Weights of a small contrastive audio-text model: text encoder activation quick_gelu.
Rows from block 2 of the audio encoder of a small contrastive audio-text model, named by matrix and row number. Rows with one number within an expert belong to one neuron, the router's apart. Each number is 128 + 24 x the weight over its row's rms, rounded and kept within 0 to 255. All counts start at 0. Numbers have three digits each.
Before each expert's rows are labels from the 100 clips, of 14848, where the router gives the expert most weight on average: "strongest on" is what is common among them. Only what is clearly more common there than usual is listed. The data: songs of 200 made-up bird species, synthesised, often over outdoor noise.
# router: router (encoder.blocks.2.mlp.router.weight, 8x256, trained with AdamW), inputs 0-85
# up: expert up (encoder.blocks.2.mlp.up, 8x64x256), inputs 0-85
# down: expert down (encoder.blocks.2.mlp.down, 8x256x64, transposed), outputs 0-85

# expert 2
strongest on: reverberation; steady whistle; first syllable: steady whistle
router.2:167149119104141111136134103134124127154147118085142151121175157110108121124160127075135120141141162112161085081122124115132113157122141129144131122126152167146123163108099145121094100110132103133149123175153156103099138146184142094130104108098130140117099125
up.24:183151121159122094184125103138132166153138173139140128121091154087149122123162139115108112135140122160141093091132172146093145130125157102113166122156146107140125120136130087149087151115123135127134108174172099095123115157111135112104194152163145134046147128
down.24:114143102111165123140148170109106138122105122165110122121118181123109157128143111154141104137133089134103095112110138096143147165142102135133115150120091155119174115111109146126122119115079129141109154100130119073144141161168138141103152134111112146063162134
up.25:155185092109094120142125152120092148128129133098135102153113161121116134146169140106152100130119129098137147156140140127128098149123107099122115105102117129144121079108176133115131136117102137149114107152109131158079136100077075101105176156116135113101164108
down.25:140130123112119132115099109136163110135127154137108099116131108125104105128129197094077118150108158129102162111102132088148115102133162125102134108152158169116141125119129126104106087125109146142187086134114149144097111155168127126134153108157136110067153117
up.26:131158132120127159136100104151131121116112110135135134109132137088108101155124129163119147143107104073108095130047116123090150110145121116137167164127124082135147121116135130075120135167092123171119162137132133122126138139117154113116120140137146138095145118
down.26:114140082097115111137135132150151154089108125146161096113146139087149149152123103149150126163103112150139116179112101183100147130125145109073089067148136099148085122128139130158144107112151128174159113117113111132135137143136123134094139166160140104195137131
up.27:138166146110143056121103119120141117147119124135163106077158130091146114078148148110117102175113149124143179127078114158140120141119112144127169121117115134118153154175167123098134085138112174152131117175141133128091114113128130129117104113113164111143112144
down.27:177110140144143092125133164149125143141130161105100095140156161135129126113143087125118104115127121127116124136137127124149181144119102146122143116123130096125113151139146140114143179140137075086178142126103166125144186141129153104123126164037121138136165154
up.28:125120086123143148099111112107145125150127113125166160163144127132092120085128096187152110125126141121098103145091134125108082132133114116149131160137141177135132116117143103158097131159138122131131152136123148136174135120117116099130114099082093123087164083
down.28:074122112172150163120147076118117112151128124114130143154129129145173179148078101147107148102136123130124071128139101091122134134162142135150163120137143098127089127103154159120149126071098101115134138098119130091153112108112137129132138105086181073159106131
up.29:158131155164165121114141102126125118104133125149123082120125143140153128156139112162153148152100121118127144087127154080120075134148129057117118153084144116162153126117137114115129147117101120144092118142149108161107159135126100140131162137139169165149140153
down.29:111113122155119141086127163131111104124119146112117107127131165107140090089135142104113117152110140164102134122091152135124134116115134101159134100119127075162117106130162106111125094086106122101176131160107107049112130113165150115176089103177126111147124118
up.30:134129118139138161151149132125107132113142145149113109119168145185150103102130137094131091163158144183121099087149143111099109138125140147140097141147160144128091154168098180140144120130126100174155088136140105115101157114127119087118129095108085133144104146
down.30:134104132134121113161129125092111134133131102122106103114145134109115114108115146130166119158153128161159131140172139113152108165099127128121149137171127140120153126102076134095162128143085133131125121123174150130131175154128140149107138132137102140148170166
up.31:098136129087145110125142145155108135176129131146120154092148100180121162098122145167120079153146191107127117143111110092118127114109144122127140160147135092144137129130093119107092146121114099133144101154091159128115159134107164118138154140152128119118120137
down.31:103159134137101147091127138135126074112094163122141105101110140152114147094107136123144149149093133143118136155140097119118125131159212122176147114152070124103073153101155159131153140126151104130097141146131152112116124111113103165109139108098128150168138117
up.32:093140098102134115134138157165176113106163120105147151134137157162092127129126144112127134124114120104129087121125137125125145131189115144062147117133132125189124121151138147145137125177130120182120164065100157129128120149121128075123164147146142134098141133
down.32:117123105115081139118119109116156120106100128178171087137128114134145143151151140038118129132170108134175163107127152165119149135136145175118118123099150115174134144085144135146139124131122138102123121137148130136105103117178103150168147148116094141122146099
up.33:148125134172140136130097122108144152150139110176122207097112143131160116143090139066112130134168155127123105101109107134136089150116133103144122138187122110118140116115099131157099093110154129129117158110122109089152173161136087135126129126127143118150106142
down.33:124143126100127140122147114130152132126160100129146172120142097135080132153123118090116145091162103133110105143148127194160139112114123151167146108090091110145117201130133110137094121160099156167130114096136137151112110124169127138200139134151119136083106137
up.34:115143140139139145104128111109090115110133122115160151126170152151122092108150139107120175128127134171172124142132101112144128168079072140109101088143135112098118153089109142115139118127107082118085093138142102105183157125142156130169131102122142090153117113
down.34:130101143132085134145127140162153105143122134143123116112140130150162075086142146140106110132095093091118111078115111090119135131125108150144120076158154108140122129114126129100132126088152133140123117154121094101099061092104149104103138163153105107183128161
up.35:131131176125107121123133132095087080148108093140119158111085134136080099129116106108125095135110152123077082145140105137135135121153158155147105148117152089117105150131155129118135114132149147102092099121148089149150136120092136103169125085140105116139176161
down.35:144113131108149122095083138158131159155148161130140085150118142161141156158162081143168117118164111116131111109144137169134146106135129145111147117137064099122099116095121119163155156134120136123147164105152142111138117129126188097143092125120128115114154143
up.36:091122096107107164142126141135120115128123096095142160123154168142127155143119125149153126107125130106120131165125066109082129127111136136125094119133128133101132111123138124113142113127169108120080172088121137114132131103126119133141108157177107087085098143
down.36:164146169153139156113106116174193118162101138113155133134128156126168100143138190107180144115111100109154105131121129063116130116121141131166091112143103099097147086075103127121133131130143109109149184121112145100152135145096150129119095131143117112118128134
up.37:107147121138104069137149113114105142073159109169133101140115133137072133116147146129116135112113135141102125133113101150153128141148128160136128184149117105118134103174111143115145140121164132117098161082124140132129137160143085153127141126135118116078115147
down.37:123126109141116162131142132060135136090092144120111114160109136157118139121114093121160076084110135099156147115080120118136183128114141181127113102121088160143149134094106138145124106101132173117156126101145140126124127131113158113142151144130150113102138158
up.38:116111125126136135109143091116105078122119117146117135143137153115138146084151113114119138096091127129130125134130168138164143130124105114094116090097149133082093113136111101084134159104114160108107118088114125165128138128106150141159111133108131095118146105
down.38:110158095108111108147093129112133140107133126140116092142092155117146105163146163122130102117096140132151124114119137141135128123126150171107162152120162133137123115136142152158135148179166128111105180137162144099102116151145144178151120115136121115121127126
up.39:090124184134116153141112126089125148152158141143101109128130154145107106121147094130138152141114125119109101135126136101118163143115168165115130121113130147154157100077137152137151147114104162158114067108118163173214127141135148130109123115119065139156086119
down.39:138124137140126134136116147163143103109132106126138109107161119107144098093106087127115133122143118090131134119148135151160119101041147167183144118093101066154097159152115118152121123152110102128149152137153138165150118132168180121124122153074147130097122117
up.40:144136160134132122127172117138157116127146090119134136123123113146123086103091125114128112128140127113111125153100166144116143113171100155130137115149124097171184141164076163114105111160160145131147145107185134129142131092112119044122139141086158153159134136
down.40:114160117146123134154148126152170130125164091124123085116122089111137106129119111117097130100107155137137153088164121094145154124151117134127104126130104152116131107134101138145115113128126183142120105118119102102109154128142150106142171110088136088107111127
up.41:119119120122144138143109135126130105118163143114131127150117115121114144112160099136115165072094097132163110122148108138164099150109148129158110135085122085142112124130132135156103082110066128186089127096091099173101181122141117136122143116135145121115120111
down.41:129115128131160097111136107121159112119162145101098119121100108132084095112111133074136141130138106142085144109152126105141099162119120082133102144148111153165151058165118129101100105130161133159143136110166160114151121139127140141136116113148133135139146119

# expert 5
strongest on: low song; reverberation; text has "room"; text has "reverberant"
router.5:156146096132121137136139097138157131162111135135114151121114093106130120139166162122101115129112096104139156147094112169147118134127132112132125114174186118098133145104093137076143110135110119130127098154133127155090102155110152143179127122152090103085085101
up.0:145094103106084187133130135092126104124101090088124101114117147128099111158130120101102137152098124150149170125128173151150152111102116132107171141102080170132093117127143160145131113113129135116124121113108146116115153131102077155135143168131143102075118112
down.0:120118165171138108123118111125099176148144132157114117144099141139155127121164127163121149156107126141173105101178161162154072073186170153071157142136135171151144128133177133094098123107101086142136119152102112122098135122127116107146116157158135109116129119
up.1:127127122115127144110140113157080108144135116156113115105131109123133103130155138135154176122124058135085095095111086068146114158073115120137120087158123101088109144131094132142140122150132137125157170133114117133131144106113127102111122120145109121117130151
down.1:082101127166080131103099099122126099100101114110170127121130107145150117103097119147138120126159120130118118126146121146103127140114135089105089152080122129149113157162116095127112073115128079163085145147137164119184115091084131129118148140126113141168124113
up.2:142103153131124151151128122078124098138144103174128127103146124150128156143136105104120112123123144148125138117107140135171108115121144143123122115068128129136119123135154109151176109114134102127158127129110114134177133150091138143139168113102167132152144146
down.2:135144092136107173124093123169113133125039125104129105127136109138180129120095103154113114101131146160107151121116193088108097122128083113116153110108162123096155116134161152128143103150126116137119131122108143132122088113162087122134106142162133145091140119
up.3:123145109131116168113149153114117119128138124091138122110139117098140122130106164108127102100148153177143118129094100153132113151105130154141143166125109142120159137129097103092124152147107171141185093166151128102131124158094108140100112126082121095147146114
down.3:135134125105094107154174115089167100095133126138137144178133121121128165154136119075138114139137150132146126165099131122157187122123112148142174112105185127149172114118140106138138142137123107132129138139079180120153156094178141141150127135157091111103127147
up.4:085136140127121093135126142123104093103169125164099123153148140140141129155097083113131112101150105147098125105144125115149113132131142111142088118137097111172168146130082154114167098136121121148136186120104106182092106096123108162137188130140150137105114151
down.4:095100099138142119128149116129109142150100117085115130158166103101120154140115141133106138122115124122126169100103118099110137155142102167152134146113158154141111112065129177159125190139129114097152124144138126103142170116152149135098163173102160167142129112
up.5:147107145102120104130144112126135133139156128155126105141086112170136160134132144138152133155113141109138165094149129065080144090100132121122120152175141123028139147166091089121152111145127139162161122113123098125100154127115154161140150163116106102152105135
down.5:125112146139129103163157104126120125133082160135114117140104109141108161113162108128096101112124093100154167117097142098119136156179111094139089124154098155089135161106091119112101111117147124130089114109128095140136125126097132131114100111106146167102169168
up.6:126099128114108106153125105124089111126157118148166106076160132130143086166137126207118107131148106105126161142131136123134128116135150117096138177145133127130120124136113095090123161165115124098086134131189132137174128114135145146134152121100136122143080161
down.6:112171131154116095119120128104116139094135120165103156147122178129104118124136148123121130132120148097144120106057140146100145089117137148113124139114131117141141172141115108113136111111113178165177114126080138131121124115169135119143120080153112170074135131
up.7:104130167087119141174097132135114140163154145118154111088129143135122141084123156109108126092137140111146100088115111131110137120152134143156146093133132153111164148172105171054134138126125104113121148119091191125149133166128164105126137141177132112153122154
down.7:112146121129133147130144139103151156119135106141060114166162125142178103103141087123140142130125091140127117097140144128125158138131139132120173156114141143128098060099140158143127107115125125112115153091155102115126099138107106137114128118103122108142106128
up.8:127113119108139141115106109174118067124167164125090143127139132113131117086137100124143098136142183126088097139137109110157165167103091141115144154123119114141128095090117124120149135126146104111129178132107126148107115127186089120175141173125095133111126176
down.8:140121092122102132091108157138114138135074111155102157113128134109115062129101089174127090129123078144125147094161091102117111134095101142125090175148127148112128101141121164135135122136124109126169135124122103133163160106104088116092124125108127164110103143
up.9:118096111122139159118120135090143120176194094136144129105107096105148113108150110157135201170149162143129130137163153121114130148154106122121147087139132103140139157126113124158101153163104146098115119086100142124152121115126132114160097147122125136147077120
down.9:122145132159131111098115192159175127150100130190124161163168147123117105105103114116133113145138128171171103126115110128126139133131092108098123135143134123158137162105156122124121102141100110170171182130093110123148145139075114097117153117116126159120125111
up.10:135146092158140095153143123134144121129140113126104162159111157138125126124154113174105161128117151145141192155136111118177133120131138133123133137116107124182138140128153117159143107117108133112115152112082100138148137120135134125133162147168168126151091132
down.10:147112103134155103112135138131122150137083115156152144156144126118113119105120127100069163125113142162132131154198102115140158070145132100128139115154100125173135159164191107140112123103131126143129123143108159166117104065130107112128137107098126152137183115
up.11:147108137140094124162156127116105105124103143089136148099086110127091073076106151117170125133141092126114089172123137119116125136118136111100179136137125103123123159145144097143085150139107098096150124138133137165113123147117119115138128097123110178151154124
down.11:129179111174157120162168112170089162130110131149160131115115188143151156154155154115102165122118168142126111122087125156102130144130116154139127147096112153123086153111138130158124103125103138150120112157142137148123156105155100101113139107097141150104091150
up.12:129077105133128144122133110138159133141095107142116105151100114135139106162145150099143084157142143119108092135095116162115134125116148173133106126138071107143148190125139137123169168154117118137245155162124116110136110143095137167088142179099137143137134127
down.12:137090122120133109109086117100090111140110131164150113109100107143157175167148155112140088163111134126133110127104126122104121091130137154124107104171103141144125116111104130179134144165100134137058099111079113115121142144122098114131117124077162131136131152
up.13:125127105127124128160141132105116122099130128188100129128170168137149132119087138155152169099116117108123123129139103122152129179145126099141135160113147154122158127141146076098099141172171130119115108088142111150129112136133170076116111100105114137158119144
down.13:120108084111100131152146156126102120129134097118131134144152166094131112147106128140111125153126158107113129092112135140170123133127116128142096139180116098138130175150165159125158146067152143103158116096141111137155184135108143103113145128106107144124154120
up.14:113072125110142174082120141065076096167096121194104136120147151150119131150151119126131119114112083166111111105137145138119143150133157138131134135109099126106133138167139138134142143136142157159135104117153135087123142139172117099116146130100161152147144148
down.14:121125127122132142117120126112184160159122153124115119133115122135133192135115138120143105116145116129135142116118106122138155125175155157119159128133118108134080160112136075168165135093179119145151100144122133107132132132114135147117131115137110184124124114
up.15:122093102179130133132154083140152146085149125101127164085138117120119101143109143139145125078123074171120081100149128134155117126122093130091136129112181161173123135135118102153089151149130146138149175150139112132134093126161106098116110084137143138158161094
down.15:108076116119125116117152125156114114097097141104155115089163112104168086129159148142127134128092112096127131137123152130133113121151109099152164108139125117134133096076148112118129143145120127162140133113116151068104149107132154136082129081177128141138147071
up.16:115126092161116146126131124093148121135156091101135170104140114114109076092111121077100122052139146167100099127123109178151134113117056121169133145155152174112100113155103109121148109128147154147107153155121105119136129125099134100151088114125089149150115116
down.16:145164132115141112082101119163124127129119135179105090113105128116136102163111134146119068172092114127184144144105131113117078145123158118100091144119120120137123107112161133119115136123118117149178092099136158103161164131112124129114145145113120153100137162
up.17:087132099138135130137149110134144184140143152144178112131165117150152120067113125146122091123141118132126151137104121168168133142121131116117116146133130154155119124156105091151119122138114162163136171153110106101163084163099147163113120117127120128131075128
down.17:154116157156155131132147133152148157119119149110133089102146127130130139099125136105140089116113135080117121139149112104101111116152147123127154140112107132133134130106114193106125141178142091152106150147145133124127113087109107071154123065165133131131154141

# expert 0
strongest on: quiet level
router.0:122158120094110150086137117136148121108161109145120134143108131173100123113169142119141111126149124126095128127121142133149144138162075094126089110128113112127104131130147094142134073128093128131096129124128110132133119111138097157135160142147150178156112151
up.0:064137111147124148147094112102123115150130121153140101141152178164157145158097125126105106145100122135106125165139123118136147130103125150092091152135122141170106142113129133110099148144107107096077134141182133118088118136136067126095164115164152103087144123
down.0:151136126148159151122095117152140133135121092159190171135140092123091123115162120104095122166145121141128105098109093139148113119093129125080186027164163126165141127117127192106136174118159084104107113152163121105172091158115126149120129128145146141088120133
up.1:116137150137115157150097139188121101112107134140102091081113159134113151122099103177101153115117134151157111094128149139125094093122094104133109128097157140107113140099122126105125135147112126118146160136157114157135190103102132199136145124172172145152138161
down.1:087108110143122134125081106142136092125126125143142147111129099100144108134139091135173137131111141107141130127115085098162135122164126155125103110132185171166135101114182114112107078097160098186154151123142134126106110125186133103130143130148121098110160082
up.2:169114140169098133153138164117145133118148122136125113104120104125167111126149138128109093175147134104092146145121111104124134149112101116062167114113147118195132161122123128147120136158140123132123132124106125135117097127135141099163147116175093157163142161
down.2:119169160083128125151139146101129146146133130145097112121131133117143136127107132135138165170126109119171145120085088124117099124143130126145119132181109119093129144122184161096114167121131150111096119170153129146152115141146161113115149144139144136135118104
up.3:141130116173123123134118144123142128196156169143133129152130163125152167082148152159103107105158169172125092169144113123155122089134132114156153116127119122159173139120152119133136130148127106151110131142118121127082159134111112167155086124118136127129143099
down.3:155101177151125132110113142095119154115124092121114103113148068134161150164144109155148127132155129171136173141119159129150138139142148135136086155168155138084124108144099082158139143111123147167142109104127134082113170124104179114150111102145142138114114143
up.4:155156143130125149165145161159109101133145124125162126154136132099128127133156126126154094140101117159123144126085176129134136135099109125142094189106151153096096120135097144147140151127128158108126144119134166130159139136166154121147131164098097124138131180
down.4:136111129122151142112126126107121159098126082167158117139118121101095143165131140144106146104158115129092176178104136094103103146103112109131134134112117120158136107100152106153100109120136131151126104083119127124172107103129119106156086148099130112128129129
up.5:122129062107115119127111106081119131142136119111103153143134162145109181121090116105140128168134151113083130130111178146134139110102127098128164124130132123117146095132110151128119137141093134172120119101128091146103152097123114123174173104187167092090143081
down.5:133151186100150117097147107159134165158113159070127120153135149171145107169133146134152170076104115152116135117124117099138131163141128088121126130163115097121117110089147150120165178109149095131141097171136170102121119116144106128146131126115117129127111155
up.6:118144119176152156121145096139125156139145119157142141125137085096139151144072186165118150099116104088114140129152115153146163132130121159130095152121136106163078136121102129117116134126106133118116149142161148098068135130137141149124121137155149159123132104
down.6:148123120120125100160105119106103171153182107079122194124149151089143115117091099114147140154168147113146121140116151152076120119151119085146127168085115114132088141112170157143075109142156103169155112120126141136152151133127137140138073142116169152132105125
up.7:139149124105142084120126127113114146101151164111136147132102103136152142133159128080105089141135146127145160137129129126129138112164099113131113087114105163154141088124138106141124118122129152122092108131096154164129139087096129141111134119118152114104132128
down.7:061111136153106144167156140105092158152133102131117150086088120145140156138139129109134162140098118114111118140143117116140143122089105132164143137130139107133100155143103104127155092197147125155122100144141109150123091134137180154112114108116167112147137114
up.8:174131084144116110124080103126115169131107146114147120089093135112124112129136096095110100119143150129120124135138092134121126123086136134138130114169106131122141139133147157106151130127159153131145066162112072135120076137076080090155116095120134143165123125
down.8:132082116108150083162197128110137129123139127155086111151122117113124120161117146135127147102089146140100103130150148142131143113113126140147165099130144147098173123125154119102121128123142138090104131110116121102172150159199159145145122132150187130092146106
up.9:150112131144168103106091096151126159122109138132146134128127178120142137130152127136135125105111130145142125127136126145103134115158117126149132198117152135089146147115141121155185157079131135148101106142110074127171138138114117098116167137144169123137138117
down.9:151105080118148146124120139116136108156127125156172160119094123130154133141121145138127165113086161163120107109111146101127145094153148105069130091183109168107139131156174149142122131109147081090142065098099117107140117162104124140110093153129131131149146119
up.10:088162156109129144158119129145104158118110152151204144152125126086142080107137147120090110127090153136117144109148111147142187128174153123155131071086168163140122112156119127109124093125164133136092146139110127142158138170097134136142094159146077158138111118
down.10:149089095111109145167118099182126154130184162146072094129112155126125131104145130125122175104110157138085130176168079166122100108091102112117146126084106129148114137111129113139093126124126115129120118178126120120132151101135145120122117128100109135158118107
up.11:067150121167123153131126110138131127142133116145138117122138143129121201109062102171106118136147107116128086101096175081113149108089113102123143130137111110065122156119117119154139096130146129150117106138096119129125140189141113131136119108144114094131135157
down.11:056152100103128138152137125150126156137119141100191122133070120170163095147133175153069119146108095100173090151136110096124102172153104146141120119128114138144132134123118110133123105146128115120149134122121119136086128126143172101139101080101124076144168105
up.12:180114104122154134083116118118128143154173113095102143115106117107186123128123105095131138134101148122114122139117127111106117143098156138133104085108136102096144151121136143099145126095097140157093164113143078126113145188127124134136119140165110150105099141
down.12:135149124144130130129106136087116095133170148146135148133126151132118148129144198120152150130161146125146102126159156113129083104131152095106154161177113103109113135107161133157113161155144114115134104105145140134108113142101071191140155145153104113119136166
up.13:130158148148137088138144086085131142175109146116152133145137117113175085105180117116149123163113163163097053158162160153115137160144110099094140153125127145106099128112116152084143139128147125093101148130103155098060088095111111125109135107113150149121126110
down.13:140130147133101130106138116108114139157139105115131122151130097149190147136098078141137139126158170100107139204081084102107128163172132096105106126134129118130124093098125119145139138121119135134118123122115150084130129154117149125099100134156120117099123088
up.14:162121101131098145110137129111124162133109131090142116185140139104142164114142166128117061089084156145142163150098139119117102092201131157169121132157141118138124088120126152145098122098122137099130136102138160156136103157142141133134179108106156150103161180
down.14:135132165130130157173106083111127097115144166082114131109122127107082164136126153149156177056152145116084127122140131126097102131094116119100106161149119114123140081159119137143095166132136133132121192131163128149145139141109137103095130122147170149134119088
up.15:139136103141118114140117144091144148125145116123113115109131108105127114152190224113139112140134146125114139120120139172129132128097138144146133164143134121143148152110120101133128117117124143119122101165150114136154109138175178134114170133108139114097077153
down.15:122085135135139099134129169138106127134129155103141108119123131088082152170147128132119136168159119149107146124130136109088145122137156173149165178117125095145158128151119100140146101122103120117082152085113150139105106111123119121123081112119153133176143156
up.16:118133134092121139110123113139124165127108080148145145147146113160133160113122176142084125107089101112126121168148117125136141186131149161101149116139139092112136157097147163150173128128115134148074106144106139097118138118163167149112110128106159098116134151
down.16:140111149175121132146138128142140144138096159092149110103125112101128126104117079116118098100194127137096132088131135145123107156134107091143120068160077149096134118126102125137118141121107103107151139135123132134131103130125114125112135157136174089124103100
up.17:135118111120142124104090105107102129155131114103081111149130128106122144108132129142141138140146159130129190151114101105129164160105153141143121122106152139103093136063160129095117118110146135138145149145110132122189100126124138103088183143126123153181100097
down.17:164113163125122118134135109119152109107135133129156073139144091096113094117148079123092112154130102152185123167139136111106072144143144122125147101152106135138147116121111164128110112092118081107118126179100104145148134143143142136120069141108178145093116137

# expert 1
strongest on: reverberation; text has "room"; text has "reverberant"; pitch: middle
router.1:146109128159118145174140133158181192103112114172129151162110120118113116164139144106114158160156157102121143169144104122154134125069148130121127104117071164150130126145143134162123182107138087145110108124159130114172090117089142136113152112162147084107091156
up.0:122095152118132134170108108138112068112124156107092129144071104165148155168184160149136146139156111178145171151117117172127123200094099135074161128097111174121084116124151114133154135129161149168173095119135167135122169125145112146136113110137130089075133144
down.0:103177112138122160105135119148190150102114076132160116125133164158143096158152166111150112111149146158098132122153120119119112115122134124106095148136132146155145116126125113129080150056129087128161106116078096142145156153164149151139153111133126160125118135
up.1:132098107172115133124148146118138118136149142124106146151116148134146127130100127129090117159151133103124118127082116118153076135118130140122110122163182162109164117142167155116154106156139094193064113102164165133128125153159107150148128148123104155144129153
down.1:166147122102146116178137146122136154120146143108115136141099137131126123177141097116106163137167134112125125117127150124126115110160129083131093175147139152181074115103114089089137108115111129153128093094124108171076081106124150140122146101091109125129153146
up.2:090084079148124102098137079121088143108122100084125161093136146108147152170107117160156181185110137152099121112100127137157142128114122098145140132143157151105119091161163132134124134138149157150149127066166089105144119169135125126127119125127175145115138123
down.2:111118131129127143096149122112117131087137104104123121115123177147119174094125116129113121145115065135135125131114118105130126111122166152146138145162099135142123138113101142130116107159125172155139098127126086141144129134093086150101125139119144116109099123
up.3:165102119141139142100099120125143154178157105115074115105132165112116149107120104172111144127131127180103139083122120157145119154139103153098131109095129130108132100156152108090115135127150133163124132105088082140088140119111115104138092129148133137159140082
down.3:118146092156112118162103110116117155105114085120130097132075092103094151123117111121110123127138108153140154119153120125138122108057116121094126090148110188111148161088152092162140113134112084088138144138117142137172115131133127136116144124127138146090156146
up.4:149141141117159128110110150108126156134146093113141152111111129109133204123117098165155114145095100160125122102098142120151160116145098130128158131091134104127174120142153118081135176142107152167091140158159143154119132126118179127168128096123139132136142107
down.4:105108081122116117183137103147069109118111104118149155138122121139079118141164126157123127185137157106155134128154167131121138119145139083120094133121154138121098114129129186149174137102107132125120138104137116123100122122126120117104123113076142129123167146
up.5:136129102101146112128113101124142068127095136122107135098131140121121113125142118122149108118153073107145138156101160173131160113114073146147122101110118071152128165134140140083101074110150113116106127160135113186117135114151117145113089095107119090152109122
down.5:123184147118144107156166153129117097105129131097136137092102127164181178099148158087125155154115132147136124070124097142148162109148177131150162150104139166112148184127136135111150160131105134114120131106134138124104172124130168116121099121124109125133128143
up.6:086122123110122196119118131151093139169098137118149101125156119135137116140121128070121124107160165109171126085159109104132105140120123108128124071107144115106146113135117120119127094137154153111155121127133108121122100078074133130155130100096087118112133070
down.6:139094124156140076138127129107158112101118135153128131148152130120141097120161118165067090070122131143122125146108099128141057132126152150118097127155153102139095135087083104098143096124101156188178103095119130084113146144132177130142128112110118148176102123
up.7:105126158120142123171141141099107163167119149165151156112140151130168162154126107108094231134099138113130128101176105110147142151104106128125147085148128138116115130183153116142089147127140117146096130164126119132106120188122149130093137106116113128180122137
down.7:114141135151142220086114117119090112138133074143098153122139141136120124126105178123105140166119141133105149107160162108112154132134121153131111158113148112129165115146129126115151128175147110112123136158149141139130113110132172121115114135168122100137134111
up.8:141136129131139102106154126180132149140118112152120124102108130121103179136151133154101149099156157139147078099148128108117073090092158148140094112141102123133138147122110157101158133101162127133092140138106121156203082113125116093066112096151146114117140096
down.8:147099134136064127152085197096143127154109149169106077138166160121145137139120103117099160125145101135120135107149093137133109158133116214153112137133094123121127133109144095148125160110139132112133148128135148126132085157123105127135145083112148122143121162
up.9:097117110131143123126156118096153160126148130128113160121143144111110152115141101134129150109099140119120148105117126140118129122147110095088083165132110093106150153115140151136116113159137105114154144123138124149123135127112147146115156162122129107115113146
down.9:141135150180090160137134179112133102096134140130101141135136129108102163125110158135159118165102124107116136106111120105142135122092146121134121112088103143119129129114134139122113141130104125140096149139085160078133130141130170084094173150095133090122127140
up.10:154117139122077134136167151153105090101120142125091167124145119142132077136098068143143116144125125134090074109115106095094116104156122109104116118126124120153148148106133152155153127156123123161071101105135113160133166140102140156119114124116102158108105174
down.10:146141142119113083105123134112128127096138113115101099085136110120191111096109139151154184141138110110113140145132160137141115109081138121110120074130142133122105132158122097148178082092096074113088127116109103187122130169114101113121134114146135103171102101
up.11:117123128140125065149156195119117169113108136153124133132117132136146097129094141152110139106116138132127132173116150171115096147166123122116155120096109159137125158156103078170127108090118143145112156094135127196119146143069183128155164113161119109166125124
down.11:117150150101118130120133116124106149152126125063116096129112115139126151108126140111162123139133145128147129131176106078102080108117141131161127137109172143128133149088132121134121127096115179159098141138158079111156112115143117152109131136106134143136136139
up.12:150111137121123115190137158092102132078175147132157156114117129137134099093113152118138164154136178099137102145126144163118108095159102101123143142133137137113120120120117149122157176134114104149128117160124154198134127094154153104097158135133114121151160105
down.12:130127129169131112111170137113147148133157161139129131122121116116125156129108119105112149127155109098163135111143146130154129139112096114144137100091126141120103164090156138094124165134116135140141126089110103127123143138075128123135128150150155115183135121
up.13:172111127126140113151106144136135152140149106127141116152145128117126127133094145083165147135147111122142112151132088107155169110136119134136136126138146139124148133114137107182115125168128139152142150143155139171125100140120122121142142086173133145092145145
down.13:134153130133139101108101110133083112132085083113114154121112131095151102124142150103140156118104111098142114137132128149112156122074089126108132089153116146090139117119132094126129146120182120152115153129174128142114162109106099130163116131126125137155166123
up.14:114135130170125163114132148134137166109135089085119166122135131117118114115131146135131133110131114103177138139142111133128144089116071123074151154130132102127147121115122107113115117129121138103126120103149147190134146075143078113136149105125155124194070126
down.14:148154149111124136147100124120093098176152102155139153119177131122076173130159168159134153113110107144106116111137135189112106119121135137155120119135141134146101162122095156107144169091116126148170100121135132064128143123134101123117139089113137145147135173
up.15:133136133131140133139156122134093082135089111120133141141131115122142133162150135142150115103095137124110122106119116172119113116144097114124147132152138135102138114123137150105152145122075141113120135104117132098095105154103113139098139153125089098113146121
down.15:141128155144172131113105085070121156115139130127133135120148141127145104072147127134101163115056099108133104134143164087126128132125135134141130157128167171142144137105074099085116105151114121134192156113151156115170130148139148148142084140160163111160081136
up.16:145123146113095124097125128139117160111148142165167110144157112167124104139081139113105138139121114176111170112173156070155169118128100117144108122098138127128121106103100110191132149096090141095111124115129125152138150106148148129119127124119126124155163140
down.16:135141118138146125126095152105119125122151120109113105100119177157122132140164141140108128120151133106161071136106099147138150154160131122104128113095143097160152164117116158140167128149088111151170120152151150107135093116141146127159136115139139122127153143
up.17:116114113099147098174097104126142134137122113124110123166105163117155102128120130099144161139122177118097121114183121150100121112109135123156149144104136111118150148158145133117112132139146155125153171119136113147133173160157114151127141129116159170131114119
down.17:159128142136129156091158086147116138164130165092101107122111131112121111162121119101126119110127128160123135104101095155094136151138133110168137202104122145135116118112152127141125164103106150144145111138141150180140141096175138132117150154118132157122140111